From a checkpoint of a small image classifier.
Model: 24-pixel images, arch vit, norm layernorm, patch size [2, 2].
Training: muon at rate 0.011, 22400 steps, batches of 128.
Data: trained on pen-drawn characters of a made-up script with 800 signs, 197500 training examples, 14.5 epochs.
Rows from block 6, named by matrix and row number. Rows with one number belong to one attention dimension. Each number is 500 + 50 x the weight over its row's rms, rounded and kept within 0 to 999. All counts start at 0. Numbers have three digits each.
# q: attention query (model.blocks.6.attn.q.weight, 192x192), inputs 64-127
# k: attention key (model.blocks.6.attn.k.weight, 192x192), inputs 64-127
q.47:420548480543458428452570497547368511495590495528537511495515473496574490532558445542524549584558476392576441593473496533483550495463485554556541479565579451487458471506553484400452468523590470
q.48:483374467496521414485570567561485551496505464443516444492529480432560529502494430497555400485598486487403461498523458525456522499557468531485488579596486469496494454480539524478516463551564530
q.49:465596558568479514480478472531401396481527490439509436488548538547519514527457548508555494519464500494547468540504501400503574463498472548562519463462476507541512438571461603486528555480501508
q.50:481498554439572538467456547508494423451568507535542377484488433580571521560487471410467619502573491447540479545494508510499459472519524495546504560412503546488466502508470437566503419512534487
q.51:419429615484449459595562511515441533496541554428507354496492508544484543481522489524504421429489503538582510573470529462444412418481516432591496558538515476449471551480547490462565575434588553
q.52:457433436508496611531547430570565453559555596494541483648547520462449537456490542499534476412554507558559522447441507525473586607500481441515564521516510513601501539500446592450440434514518524
q.53:507467527529460377481471522488457455500491459533429509452452543432531470494495515572487564605439527492526590590557523489488579523488475517525422545475393487496445475541470495462581501654564531
q.54:455516519469422443569491515514446558597516536509408548465541491414510588470508525542348525388378503535567551506486595478421490598541389557501479478496468441444443567419479511512588420484533518
q.55:454538475476511569432442565491613454504547513482519544487557556466431440537490544490470563492494483532495447539487476519421581467478417498506496432379441599531565447570534555420400492428569549
q.56:458501541516371403465461515465513428507531489398473453391513455476517485566601598493488507529489565444554467557554547504400530468477488526622496438434474505493498415493607494525468546452598450
q.57:517529527560570532415499515471460491570534491527502457543506508562595433597545472537458508449466531484521497480507477505531442505580438472550511553469464496600539478545467312514544509492471499
q.58:467440518436455492534528455503441499493414473504493691501572394543532481546474475541453514509477579477511507465483540551506507489497430526419506502410511566384559474499523562458473543401424595
q.59:481498541512474528554575481494503491486562471487581478523412445427488472525574508560422488479607505521468515508452479461468472422566519520479490495493529525446446375406535484509537442549490518
q.60:466565456429537492518474461581481462571472470431447515539498451499563481572462531524536512456526552467540580416516474440502525529565485595538487504574445462535484587473468586520460522564457433
q.61:502468529472525514524500498552531538484514548528556449538475531567503572494480476487443566509542538552526506507527429582566434511539508446471451484454550531436421412526468545529562417537369497
q.62:498533507553506489541546526408575579583462427498489433420449435580561508489565552475466488480427587594442447476501560557491462443539594411506495595547480443467532540530527530594472475540509518
q.63:547485613498508483436559627420498578458499582527463529511455479535495497433503537501497598517472491543514532603529465529494463558533433457476384526457474445531540553449366468490394561443536474
q.64:489497452474577571480531404489535540543542489439524478557538547448474552507581489558486528400506466498457529493495502559488527428585428512407491534577511528516519466504510491504486529489471541
q.65:568403409464575535557525543544473502462448510559593455420327510469508554497451467442458493525480494538535503568572560510514537482489457434569479567487575386534572521554574510520486392417431426
q.66:576509525514378527425539466513435495511549394536407527449507495517582592609454582483524455483496366438501475505535504414509608577531480556502473449510493499492467520464572426502452576508481509
q.67:599468507586474491457464545477426500488564490552443546456546575488511432419499566537568477513434504452564439478569433496528481489463494524434493450482518513584573452555486514435548452480472532
q.68:520541458582542533514580495515541502516594550466522584489455522482563489464554471544455348481580497441484404466486504474522438448544550443467527430541493520502507426399490498499558461472456551
q.69:487548475521464441471545468599487657371531552502477451421477486464481474422513491615436547521501457499486483536539552513481602500485542502500530519559507438578511468564497516579495541461461525
q.70:540501437449488551478601494509571531510373525520409519407497532493533489464482466501496545487483570455536493499431493483489497575489361543478479430517499496440442494507541432520527455498516524
q.71:531641565492462450486560487463478433482482495577406520474475467530539490422485571519506487529462522522508518502519492443525552542463427509573503437517513543625558481569505465494499549514560470
q.72:538475507533427526541603569467428573472509438502442550534526502546471443521557468552542492561490520512523510594466534570541493437563453577494553541430503485504493575534556450510548507518427466
q.73:595539455545535540537453637425475452427525508494499529467490516447371509528503539522599564435523445480436495535501531497524539387423563544498533427470479558450458495446587502559510507505528409
q.74:433488587545539586498535580424544550536396495556491524588479572528512528506500475480546524533508492567628429543449508442436458492456587559490438441469464534482446568545509510499397441504501510
q.75:531508523383591533495523487586561503617531579523515594524492647563481443518444516423385531503483484484592410474464512457511435516463499548444471524459499531465505471446387400458481458431446430
q.76:488514515503499401451473433494483436461423442516446493488491557522552533466582547504519544511434524537533559552334403471567454463503503535542564528499526490541453487494504416481498548486537493
q.77:474472475436425457527520504501521492422505370512533415550487554474545486566500506414450511511424494540543531552577540410474476417480530480532435476464471478536480471488513476477476553512424522
q.78:465451509451599530462534454511545551533530628548571573611541516522471496573444437543529478455491582514451521511444436511537480448594465490475350536523479577525533525508535477496463461570481550
q.79:496548470370583595511511598544529594456493532422528470525429538615501535478420542473489469522466456560465500492515575528478535443464573422431566549592562385523469482459438508492563469498520522
q.80:556513500443521484461541421506582451472473552523521467526466499491556458469464458405527506453570560518508471435486478495544510552524511542436479471446527484534488502554570428524484570468528501
q.81:494457459577505632576520622494448439474474486477432547538478528467494536431553482554496528462538427473459426487579423453530514458533452466482465458431548494463535471600455399593517381479489549
q.82:511512483485539526509449401428540549584507528495604483534522545537441446495483548479548382498547561434489548454496554470510429501490450513525458495491480556449507574396358537460496452540420515
q.83:492434510545440489520434475494557578481530454412430506429526458478496515461481467462482603511469549506457534554500498532529466542526455495469502509408437480521461482505522571486540551491535454
q.84:453562537494560486500478490424531544441476500470497504449414551424582556478526450374493457474406583562459543507602514483523552474513473457493498461590462568466514483505505506446525529548426468
q.85:513520496464551486506535482452487385499442450375554605507455472603515473548553588503595429465449550462542497520476537556448488473468498457486438479501521484587490528542558429512519508474571544
q.86:489530508462529520524530381551497470433541541466671659467440476469534501467559598446500402428516567461502486509501538571454478489540487518480520527528532442587501433541447515448469482556418533
q.87:578428562493512488545563506499507515529467477418526505390478488385474557539414464515486548478489487462521494606460571481553433461605512542472520553496563557496543479505586437478579479523558434
q.88:458531568568465467563468549537466449595526437551525497538541478551421480442457411434534408480536498490466425570506569442523317514421473461486546582472540443512556492515513517453563491546455434
q.89:510560520437509533484365515479591535537497524454519490634508423482438493417453386547477497475497463541482526439535477581524429500571547406551474550484597533627406452457548507578443382459419539
q.90:538547540574570494535538428429374517478486504601469582549565493502440575554576582445477477528513466467588513517475600415493545445542503548538562423458612513418459459472504511582478470436491506
q.91:435520525589558478564424541469489569524497433513468487455554510614454471465492440484519546444525517459578573492449564500583512516527454559560477400522479583490483460539422412436499464561476478
q.92:477495557448540507381566450535437475490510530497509473484439464551344602530503511429536547481467542488597469529536461562481506502484550434513547519539528451500475462556449485578486461538512509
q.93:523556503496493541521488501513475437537512452508422590525514483525482573440528529467497426416611519433507490532443461453460416590529438555506562477448542598496506462521516481459512576404554515
q.94:564520595473398500550532475505522521530441388533506456488592561551407560508554497497492391528480516554546502495505489402621503491490454522472495498507430577483496431554552484500415597474522526
q.95:420487529451490523503483504424526528470553510540524419458532467501523504478489491563568447540469437529447524520484485618463491520592478582470509490455559449513454417501419546577459465548483551
q.96:565519514549492432482495549484508488445537487473424512452478550605474515475538542498511431485409497480574448470451536453529409561564452488475450478552490530617493536551507422519496606447541503
q.97:540449503481456525542492525515581465543537528404479570482446531474454553432563492502493596560559425407526461618508474498504503573512457536495482468540533521487509519433505503498479465522513483
q.98:507446554502415518400503559516505456424467444535461559400513572483498482463474541507534605575498485452490511529531462535578455422563482509559537479505478470452546465656589500551536541507534445
q.99:482473450565540474479444459514480518542447535453465458521434535555479479516508473521465527456513477471526485578526555526508544527511386500500429473517472583575537457525481497489472393482495521
q.100:479508427405510514515536489583457399408478497447512446557479480500409592572519399490523497539495403474506524555550546546572525514595525435421492566438512610455534539491420591572496519475423462
q.101:442602534467466431496479430480503491482546506527514506505557575520563508492374434538491537493555442484532597501484503475517407494511503578449488398494494465452550485521504464575474389423594570
q.102:439527497448527568518476486493513571549572476443573488548520596488387488484470554537547433573523517504483498476534496420476534447494476432519426496553479550498521539486566474474466490567494476
q.103:526471413489460455447551484593465533453476521499509458480622451556504515517550451505513414516528481547502562449412471422513452560524487529534520557477572484542447465614493455431480456504579456
q.104:541454537503543448509491441577498465535451541494490534448550511495341466505390458465535485516508513470591534451519513529533459584576448443472449476557456564532491571418498522510542517487509484
q.105:470539559436565513566501395506529519478570558498480494473556417491475504540478499513489540530552536512554413535500463482410438415478435508502484425435566426377435511520588518544578566481495512
q.106:513582467411495504531478406565491475586429488472486485421463417457390478512519552454495461501535484490574517437515510453526547436456610468581538509476478466559543389494497562527584430538513522
q.107:453467430417510479477526544506538509484542544502459554473496471447535535556488429515526488420479516462487526522504422512547536469525517513475540577441538561548529488569511492528609565450513530
q.108:543458484485581574617563460498523494620428546516511496497559503479532534514514424531479545475596565568477467411550540410501537542496450469500551470425560535473442516570590374458456528444526496
q.109:472513553549440478554493475551433539525551461557504451462532526505541500470517399462447563479349448506490516504500507471532527478453456544466516504552447550467427498500616456518508513532557505
q.110:522409555490463510507551559575492585432498438447517437481491548484531456426546437580379451544500494430490478533484534519567413520477448492540567548572540569439586493545519447490483465660440500
q.111:545585569549413503478505472553474455533452539402481640462500525599571548545575582501484541425535470564463486518473541507400539484517470538492509415503472505490447369539474472505517464387550542
q.112:476548472578453452523486526498490434452557454555410414560515519578532471502392540543584453438521541496496479483444409454539388491526548423554532444521420544440434463497521582483506473490410508
q.113:525461546433540485513414554483502468490538437509457470593490591496429535382526507461529467480459537564535527449419482472539499539510409491465601491536494497567458589454444449551378625611533583
q.114:449455586528480540510508475439462452386510448582465543553525583468514640505500559522493526565580392538568446501495499482562572544511455534504587516475542393540469543551458484534527509569457465
q.115:486518541586526447494539500476465444507559451536441424467530466622511517458452454529549462525403459444468547396462496562477461480418544480568565489570501534457501589493430424515395564443578493
q.116:497465518549516563520416539541553550524483493560389573500509537486589490459483561486529407484442497512573418380489530527576474474519490541473427474567514542438478480520471507465467484521469447
q.117:566541578500486503508607558599405416594465499566541572486467527477499512519460521460469430561510477469430490494574540403491513559496455586418540531588428574452511553555397470477571443480571402
q.118:566365520559534487573554441439523467487451493525479498499485537514507506478557530549467502490496549461487459374386627539523442462517489507463528495505538516493454415453514469442532507587501526
q.119:481433527548494513533440454565495535472497509518583569400492462538576556424369457474456516413444494574531499455425517449532524553525518533438476522450644451500542464469471482522488521517569442
q.120:514526482457532534462523398520453533472517626438553521545522535485463564608544511469513539413531572553506450488506466438517489411536526507579570385604606453548411528589511513575512520478522497
q.121:414429574448493466526525451492491448501535562529497442490370519535548451504530578438463579488501496509513703467545558527507436435516438510484409564482446493539523451487513541393486512525547422
q.122:449541599578424619587519488431514532415526391537486509459546414411516461556524510575554557506468462543515450398530504554437480446503471500538585559392552529513464538503500553501461547555601590
q.123:518431568532449483504515450485486509589466390555479531403517562451552578544559462454462483495491452453558495481457494392525570562457474547562476466456437481507569438517473454458518535593515520
q.124:504528566499591476438484511535487554543459552538460452439474451450518553529513427435514485471507486411533481464592465418467474422465548541495551554450480562399494507487553470502587517530536460
q.125:524368529501530507559473461594445466590496492500511497438433422484424548529498452591537468476535497437523611462529511601435486524562589513570475476464530462470448501491409464515434496536503477
q.126:523483523541402493463469554545543543563493458479459515508555581502517505526539458462474498455447525489443568468567590525492551453490482503422456596563574550496481455520542468389573498525504425
q.127:495521556508476529593376477562487512581560531578474563480531492542571482467480485493455419471505462569554598554504434483444457547507556483605541437522496578535434502531436485497457551453540568
q.128:469518407399514472565589517531545353466518460531518461507505511490451423519503493486442516485586523552574548426515496492425465479457521580496676470529442528542507487538476501515447437464527490
q.129:478487519573524480568564520438482513500454433456442555526500486516524449487540478566424574439501450504496485507450478536555488455463538505426575454499509483446395515551612435460500440505401401
q.130:419478448527431497451571447501530557441445461519540493466485492522469615517543464538544487498482575461415439532452402534486488485462630557449481501538491429478442452510517509548564485477578594
q.131:530648484520554532455447518498520503568563506480393456478559484509474452496406496488461575536500533513518567458554409550502538559430494423628461480485532500600547538521388529481438490471547471
q.132:486525559515490444449485514503452440537417528445446458446537476442417556503622494514530592578499514471495585534366516538433628505493465548560487491392483494455463381496462554506473399469513531
q.133:511527511488503522426468500410451448469494478464539427514459471470474525543427481463436528478476514463491567497468574561476425441504555496538496442440506413508489490493518442565512515425530503
q.134:634530488556501535467486464604473582532464542382479423536514501506528557499407497522466514529587549362479552490573409473399560568514470495517501437501509553555495517451547504497473476447400516
q.135:416536529451488455494512589489443464537467503550661457597512519448469491510518575502547474489480494492540527534549479517491516522406448571529589523577458412529496500529468502524469373590494571
q.136:502453501569504500477447478597456474559459516409451499509482611504498412536494430428492577546555472517548589498487584475523536533494506451461532507449545540434449434524428441433463469483452520
q.137:514485481531456523419442565429469512485519508573506492549508476476405499514478520543484582531527510552532475549490398545489543406587490537491456576453402510583418450511587445495464429406473483
q.138:552468512460429508501456636585475486542510486502549490531456409550524474534454430406470472466452503568562434544492479496487502385494545528504500479579432609436639471506478493459486500502466538
q.139:439508593487562462478482494450556466517460524443446466572470452456552577529590485405603526481611447523528474599428534498501546485491526524489486525492551475524548566508507549473470583556496558
q.140:396484505531518436563547499524509417478488499469542469487515549488556476475491587514532464607476579431496460478502528478498458506549583569506586451494486521521487519489475534471554513462529450
q.141:518497519561546446510568569564502580546420480557393431521444423556441615524563482546510548461506456499481522542527463432531519543487464541499566437492426451527521530499606437459491492575524570
q.142:537497528481495538464470530588509512585533485534422519470519515517469498396453376474566442496450481542485521549521532459441526501415530513538515599598509460453461623494529553555429449516507468
q.143:478442536531454507573415499485446413527478596608546482486531518526524483483534456534444350594580515439514489505495438486581522489546402525464476506459497594475454515495641530509528530511515423
k.47:515510501563445532501461474446467532544534519480532519432533509444524564637471474485504539519529427436454483437503529523430568473592413477515532465559476558489394515495458508508455518482579576
k.48:529526561453432514509479564477440444605522507437521458450536539535456573430546513484438536467539492519517521486526487504554448552552501481438491418390508518535461473572510487537533554577496550
k.49:450517474475521549439486502540526568569473515475490430575527459368483515483384583502524516498426468463497420530461508552533572539499510427522523605481520503571455465483444592585450462472496521
k.50:536507440563480512484480520528621481504499599475562545573531461606425431510604515440579529437448491460489516568551451490496461416486491487506459504526484490441488492513484393516471395502487558
k.51:481495442398480480494396446409422540395599475475463540570560462549557427539516503492529530531447458511425548530556471461376489496526551450496502471470474456437486469460518612508519448421556516
k.52:535526557544483426377450530507534483451534494450469505573481547546479576500516543381578531414469533569531515508456454482498559596404440524524446453469466517541441544509498493451544494512503522
k.53:472447405417564430438463399414472475444406538459449479603494548459506490551403468494600504468483501564436554507588436562534520414560469443562553452519494481433497498578482477569534546467459480
k.54:514549481514514543515497516467478501447504442535566468566434466467527516478445505443577536532558557490520546506409447429544573517510497507418456496444472446554427444508449578422529534531489546
k.55:438569409448520488563522527522549526475477615525587547491483419521439599478502467513576441506467497463395535478475457485482446466497458628456573440540527488559380489514496535447473493499414531
k.56:544389515366593529526493489476511499515433481480557483556428463373441504411485489501457479565518494511502445445569548437574482483479459490545480507514508497515507516504492451501448498465438450
k.57:506520464486432434484568451539342580456514483519548462567492448558470442534582516544562400503547548523381469467394532546494552518470336486617483539474479547455435440534496430485516484433527531
k.58:478503542547574518530566577515448547487551524414548465460564471554549542480564511468406551504523436463446556494496544457479560468520457467501482424541451569492436447439557485524606467506504421
k.59:558497475543521575454533585547508495493489550512520422569454439533583478530497511531425471476472515433514519454521407457507484612547396493472504506483399516477437483478398520551542488489489458
k.60:504484534470571439513550516476510431548474382423483491532518502547433541609492509372509596426465540470565547492453504511505575477481402517560511532503537571515514490514494465553554484589458533
k.61:552547469512501519416483470544457460472531457499466572485537398524546446514608390542431515533448469396525395500515502467490445505489489461538512451497458524559536565576539383420478409508507525
k.62:468531441518555397501545483483549602620517439474497480444520458458491508582454508551513475520575511411473611502421494432591517488456499469553476471502475511475470489464529459434570555560501469
k.63:565552535505568467406442523447505463505433419455535506438397451541534525539398395512569504512497589452506528617525503499591484557492482481411532517443474515425422481512522504583458442541495510
k.64:488482444516533515464533501508610529575490496519471502468478514550419505470600469464501479537501562425585515496495443460535538463514556516460453444529535546567472476503573473530407558457539473
k.65:603456497568483417534596458473446442515559474435564447418520477588511498505477497464538468394487474498485566375567442508431516488517458533473531499563484559531489491566577483544542521551544439
k.66:479431509536536509558458523586500564468560483550610554475491586402469419460383487469552487534508647491475421510391516476472568450481509543439483476480541376554503564500435535540509496547496557
k.67:404549428380526519516516521541570534496454519482456438539447523521491473505513526462473544546528535480470499483387581517467429553479488513571460529398591471461581501422552505556514568575486431
k.68:639541520551344504549501571546500464514496383565497532485467524497546458561590467521516486463523421463551655441441368513483523483455466506502467577402417539463531555519498425504526557628464525
k.69:479560519489403517482392411505521514498572487497512542424492476433552407481551569520426524504576525506480491518497517487522502533503464407508546587506416509520562468496534518434511583484520450
k.70:456438503523533551586504489434443452534509515558591508475531466545552583578579475483485598459525513427503464483484519494491521527501448445520483519406546526542483465556541546464548510502475566
k.71:423536377526500470565501537474460595473544462423565510468508514442474502489435538531568418524606514467489507484444592527465404410515413462468510519507479560461475501459480519466511493539433611
k.72:501498501461620479506536478592434453597505515504502573504452474423461458529445575422576497487457537527525355449460453530555539525477512462459469565564474562485579485426530525513490515470529503
k.73:562534468492491575465535478464461407524652597543497552505559467559463609504506438562583444507483561464534535451463496542425466444399519489454456551583454489501482508464448527462495474516461571
k.74:507542447451547426370594465517454617479586493505478504391565506416497451575477405511528514508511503453522514450467503486457503535524461479483529472491466524505447495461483569510515524527491485
k.75:528495527489583423523439538471530530502488521536501464506509425488467453480438489473493425577483452505549547537559544460409477512536428401571486535458505494497544527551545479551493496543451419
k.76:492603568462458546442485436566520519444442472458398489588527438540437437472545460476536522551551533488616466475539508545508458572499476491422438608513562428506452524405500437493495463600439442
k.77:503454358576563397575455534465528534482475583431516561506469429556463494446499440484553548599551515482530506449569535522481510460414456424402567504474520533495514569479478452443486501551583410
k.78:486425508531507451525527552421452460468436555531509543470542511558568511542543535520413527505524497531452504600572479496525405382485570500518523447492464549460480449479506479482487489453518540
k.79:438513550642482409507574499537519519499466490471590531471550472622450488517486588533455482559473530569485605408535479548529530487443545553541511423497436520462497522478459556510551469521474459
k.80:542541646597534522427449429466481520556555460539488420546592512481530448482514447504504502538470531457448524451562489514524533494539488514354486470504481540481508504447547400466619497477530499
k.81:439513468499417490499494575474552433425458422515515478456476465579495428475549562413454452500463606541541428543484439513473440478492542482603504510452566484588581606520590493507491449530500507
k.82:474418535535413521489423445533485482541366517548557453481434516494473516509468426495579518559616509508509540548547564509439451461464459384604477498554467537459514537509486553450451519546476498
k.83:506440433568518446460425494462518523563470476478492501512582439550550453430521529517510538535521534503575555560477503513518482484559488474394643560503582579530543455476589380510552477569479524
k.84:469488539474513515526546475526582554469467434514489463514467500540430456436490479472531522610518518538508548468476487503506499510501503505605348445521571545486458487466468570461489566410530468
k.85:442471458511439470505552512579463415510434495495538515558431527584482434501380531366521395546587420449599578472535536536452506507582545474533546450489564455519475426436550529481523480490499510
k.86:408499464519474550464451509493494575522383499590500488446464539502537521543497485484508519370578477484562506488534273527475431441564570591417608513508460513498570510549569530505591549404507536
k.87:438493484586569537429552531529580449565503516483461576416596477592501425518497514401474512470480480596487503586481511545435454468547508492440517480542473513508468429451556442542532490459543550
k.88:571515509502506587497475435425501474542479485532460496492461528506441503550502521472457463516554540574528431516519468506507454609460451528525421492445494537572416527529508550520413615554532548
k.89:387559556443447504541487484443468506599563532481489417564447553510521548501452544367441527546531423594443496485502423537551476518579483542500469580437438533515536523543492439635500534478519541
k.90:438454536438546386434498526525445469505486526503445441518492507508429509624557417459540522486512469521482493564569520391474470448472589505482532512580438537596510490440559580489523425484529495
k.91:408517576550513512537542554473509456557597415470447462415576530527500522499517511475548455477526579507475405443381523512532412482450489485521504442601536449481507529480555473411382481386573560
k.92:496557460543586482461478460502491511517467461484517422468466582502544566573483487404485429462548499553499553470441477465533422557567502566527485458514412548472586492500524600562530450583515613
k.93:532626509529486454381566520538457482494590520551342471441465533498476470546483509493502504525588462545566521551550464467496461499456501507551457496508460384511437441573506524495557454481504474
k.94:506621424464364401529522493544539619530452508556511503477462574540513516452503533487596459485498513581509485536418536417522480471412493509492489481452503469503535516573504420426595587600537482
k.95:477536531459529587569424525456569542473407604469524495460535433547502453496490496485442524396515503507458510461526519520572477489540523509391573448450445580571523465521488566561488413389431559
k.96:547522463500397446587541512492523485527509468547489581503485429419506451516443453448491505553508502518442458491442450400470428450523457454543493466470461555478494479541526404536484448508543440
k.97:552519553503499549413417495446543535516545525476545538459555472491493561597552510506467485486476508464536520514555529473435518525548531377543544489455517539510483586492501481525499476496491442
k.98:541481532581491491429394533563441520436465500410362527425525351514491429447514524442458468524413535525473429496590543504492477528465544539527562576546543402504473578512463471498454448488530490
k.99:497652473537574474511495453453599421522491419448518446466486502542536539495497454554520473494488487512494527532548520524514422403566484591515450492474559607506509479448460378510519540513549542
k.100:543545595546470567508428494520473499447489459560424503436437533453520458467526462605505544444529417530449462444506512427527484553520501520500458436573451448471541516586554614514501463438395428
k.101:460505517517466488533601484572416505546482522459450498529529475504560548534498570572462491534556541447503533493415612435478518454476554516475546471473529469567515382565463466553549436459513532
k.102:484490467474415512536478480549514517516452459477525473576466520490447506458472467558477494522419466548478495391508494535460556467510485418530472464509484552489459480495536537563528441545513444
k.103:529488550545419541474517466446516519477481485526469524502638517522558604476502570490541433402508442499572532501544434501514485536477542515377483555497488547500539462449512419537471513483614434
k.104:565438515523500522528485540405499492479519523435499485522522408498331550530568539492488467533538486557512487428559539493437479510534520545436442533531476474528543421581444499577652563510513475
k.105:510460575442511412371564508485484539520516449394534486526519460553479507528516517556566470571569403525471474500556448608496469510343611452524465516439490491502478539446556426425488522484573552
k.106:532495414514500511447542502546525506523502518500476519400456417525466521538512478405410460478587481476506572437489520529564463483491555424458524474496463542490509507440555442540377519527436502
k.107:466470492545444463513432521454453519547516560518529570412581495457454493396536443516566446387536548536490463550520425524535550487470528525512484476509511514479455501469560446567519423501541528
k.108:470456507541400544483588515530531447514450506503505489607563454473444401563492555501471582576554535468502547508531508548522473440531546411468428498423465536535529448469470392561485520523507563
k.109:526486520510384521553422487419500563536594468504399485527485503536565472611598461496477543459410487466444432551504499511497537582394506536437466501483529445499591446521526526402440581441509557
k.110:479463426491478529546457563549513516530514449550585466453519500532465420421485562551600655482524425522466486484474444362558583485455457493521560534519465482494414516531477489561496428480474550
k.111:530568504575502525571558502560440463539444314524574473469494451518515599517525680506500468429543462601599474480403465472515490484521434464481495443489514471535543551523581482479554410447536497
k.112:441528414432478543449425532537475542469491497579461526484526435416531522491485497571488487405528462570485457483509492470520507450552479473477545513435538491523568532486637537395477476427380485
k.113:493450549494405573539532450494468451445510554558552502450485573470547518450496566455476407558563590601433497577494479425542494464458522560484501455446556607502591571469529489487582469571512534
k.114:498531569444486528498472443493556493545568493485492383475533491505440498522505489603499518405599504484549449429535436463553485527455516530534556503501469433413582533497440576495461486570388464
k.115:482501531470515530481509469451473421446505517424480452372427516487484529493514520517472573506409468529486628535464448463529437524370489413527588458519578522467481456531565577575568454543453523
k.116:442540527452541482425489523636540581520523471473488544513470445645439579471522567499569484421514606472503469627473508508458553447423427489595438510508491494558509542598555435563454519474544455
k.117:527493499466453480576529391479516504579568474481373449603477556552472572599497539520549498433515375494577572550575491475473505570405586552516462585481482571462498450515482441437483439488544499
k.118:415516472595515522562524538456479491449551461555496588516592473551523449469595511443389536430517490522488503490493492546486470523525440561498473422493478494480436517498565466450445550484459441
k.119:495516546445484562467592434497508554512556484566414440430523514472401523581543532492455489494455431484506495486576501460532509639484585474431541469515492479505453553499453569442471467519519437
k.120:504437473558400497562555575513508531480520500603534403495558573491531499471487490596522446492448539594494417456522467429549520546501408525503456428550485444500479455541487488424503452424510494
k.121:433486447487507460497527507396507537493504542429568442528528481576535480532571564450541429432559527547496476540517541473475461506527507549500491508452471507568571492415482608550565531515514512
k.122:535491508512591503517506486510543508440514596401467550466590553486454461533526454595592521440497535470565480476512591541516612521424495417479440515522543462508501486437557472490588577515459456
k.123:413507464466462541445527482475584532515445532500561437543364503502502540406456541449460586567555535424545514460519498481507498411434464429502399485464578496505486460510576493591477558549411462
k.124:527406470550558514436416432483425419494497541531501461507546507480573391520515556494491420523465512505505549447573484530478541479491554496505522449507541501498513493438596511459444476452486522
k.125:555479587587543502522439471431504507459526535450590456443544427371394512490496496474513464443449489550563529453477437404582473489499569470477449547458454473510544449528445552446542544489546551
k.126:494458498524476465481541531466500490629489499572535609453504436572519568515419533489559519586489602475437483509506584506491544442529462535466460443417567593531471585458493385527493512437501462
k.127:518549475559535414486524525531504490573557500383528515540452489539441491531492580457496534442404453489538551566480466485466512465478566490474360560404456479509473495445468557549452530503430588
k.128:523406527584460436528518483527620478540449570472486542533561471437582413469506558535485437481588511574500554488410494561459506478520522593448541564451490495423439483538571491473408507511395461
k.129:446475551520513606487628571527529528586434523532587548401453532442509464505476539552450576474466492392529479499499465537486533561507497521541418511505617542517470443547575475481419511411494523
k.130:503482415541467512516513483559464505423547586498457505451625481450540479415487523484457545492441498519512427429542495535552481475477489557417420562535511520588494519422408488487407487452509518
k.131:488543547419571501511460516493570461553546533487454448458403402479454555550559477494474432486491462459475466543553522567476547401577436426572430448522516391570552484517470536517513457529563598
k.132:382511428559490583493550521480482438552464483552448445551529467495462514493610500499439528481499546500466572548440490628509496414467408569479454459539509517568507486469524543549532517476524404
k.133:594505452555515447442498602552537529445478495488571514461492560456443388441434435391522560546494392628543564545475411476376457612495462520512550551498584452497531465489438535522507454469481457
k.134:546512462456512483577439528560497530555498437480531452483426461502507543564441457530498581468493440517477607516515576552460519620462474477408604568533523491534459493499559509497460545471419464
k.135:528573524562427518454519484482532551473533465580508558534440434479451453424559488483459498482507573529496460630500493464494478520475421552588491555555486554532400548483491551501533432571538488
k.136:480533515427438587582449451547428535481553498545498541492490499541380576458505468534544474479601549560438552510498510420485531526480513478477604514516581531359466547502531447510509494520516497
k.137:534525502585450463473491529537427533523442466504399573507465401461535460499486542499523538478531363494567479419606445547409575545519536576608387529515447568475494527496476509457448449545557562
k.138:529516547345558463501474439420523485590565450550462539472521506402513421532488547450502492519481486500454564523480538400543470455511497552529477548479521490484377526467601488456539452438439518
k.139:442421545517427506509492548524465461365567504484513538539508459400546505473525402430559511434502337548532457495542495541537442599559496514518544518576494481601571426399535557449456519528463581
k.140:487458409487506502546570495409558544473477460491599409467483411492428595553432533454509530587506601467524486418509646381558362540515450510497500525394491437521475472541545514471601492516469519
k.141:523497458462489511497516477453573510469517437511475471548439496495492488523513543551489547546454500479420583466365545516580506475534509502535508446535484463558441488507585422459513519455483578
k.142:520481501510446398504442480434514524544535507517489550476490518411496467528446507534570365393481534594442519513556566499441484489485611522545496525466524588473416603424499521489477604506510523
k.143:498583497442517529571546470550526455571470582507565616400458539512430538536503394485450488485449476459429546442417517512511483492480469413403486399434479509512491564536508582513567535490499476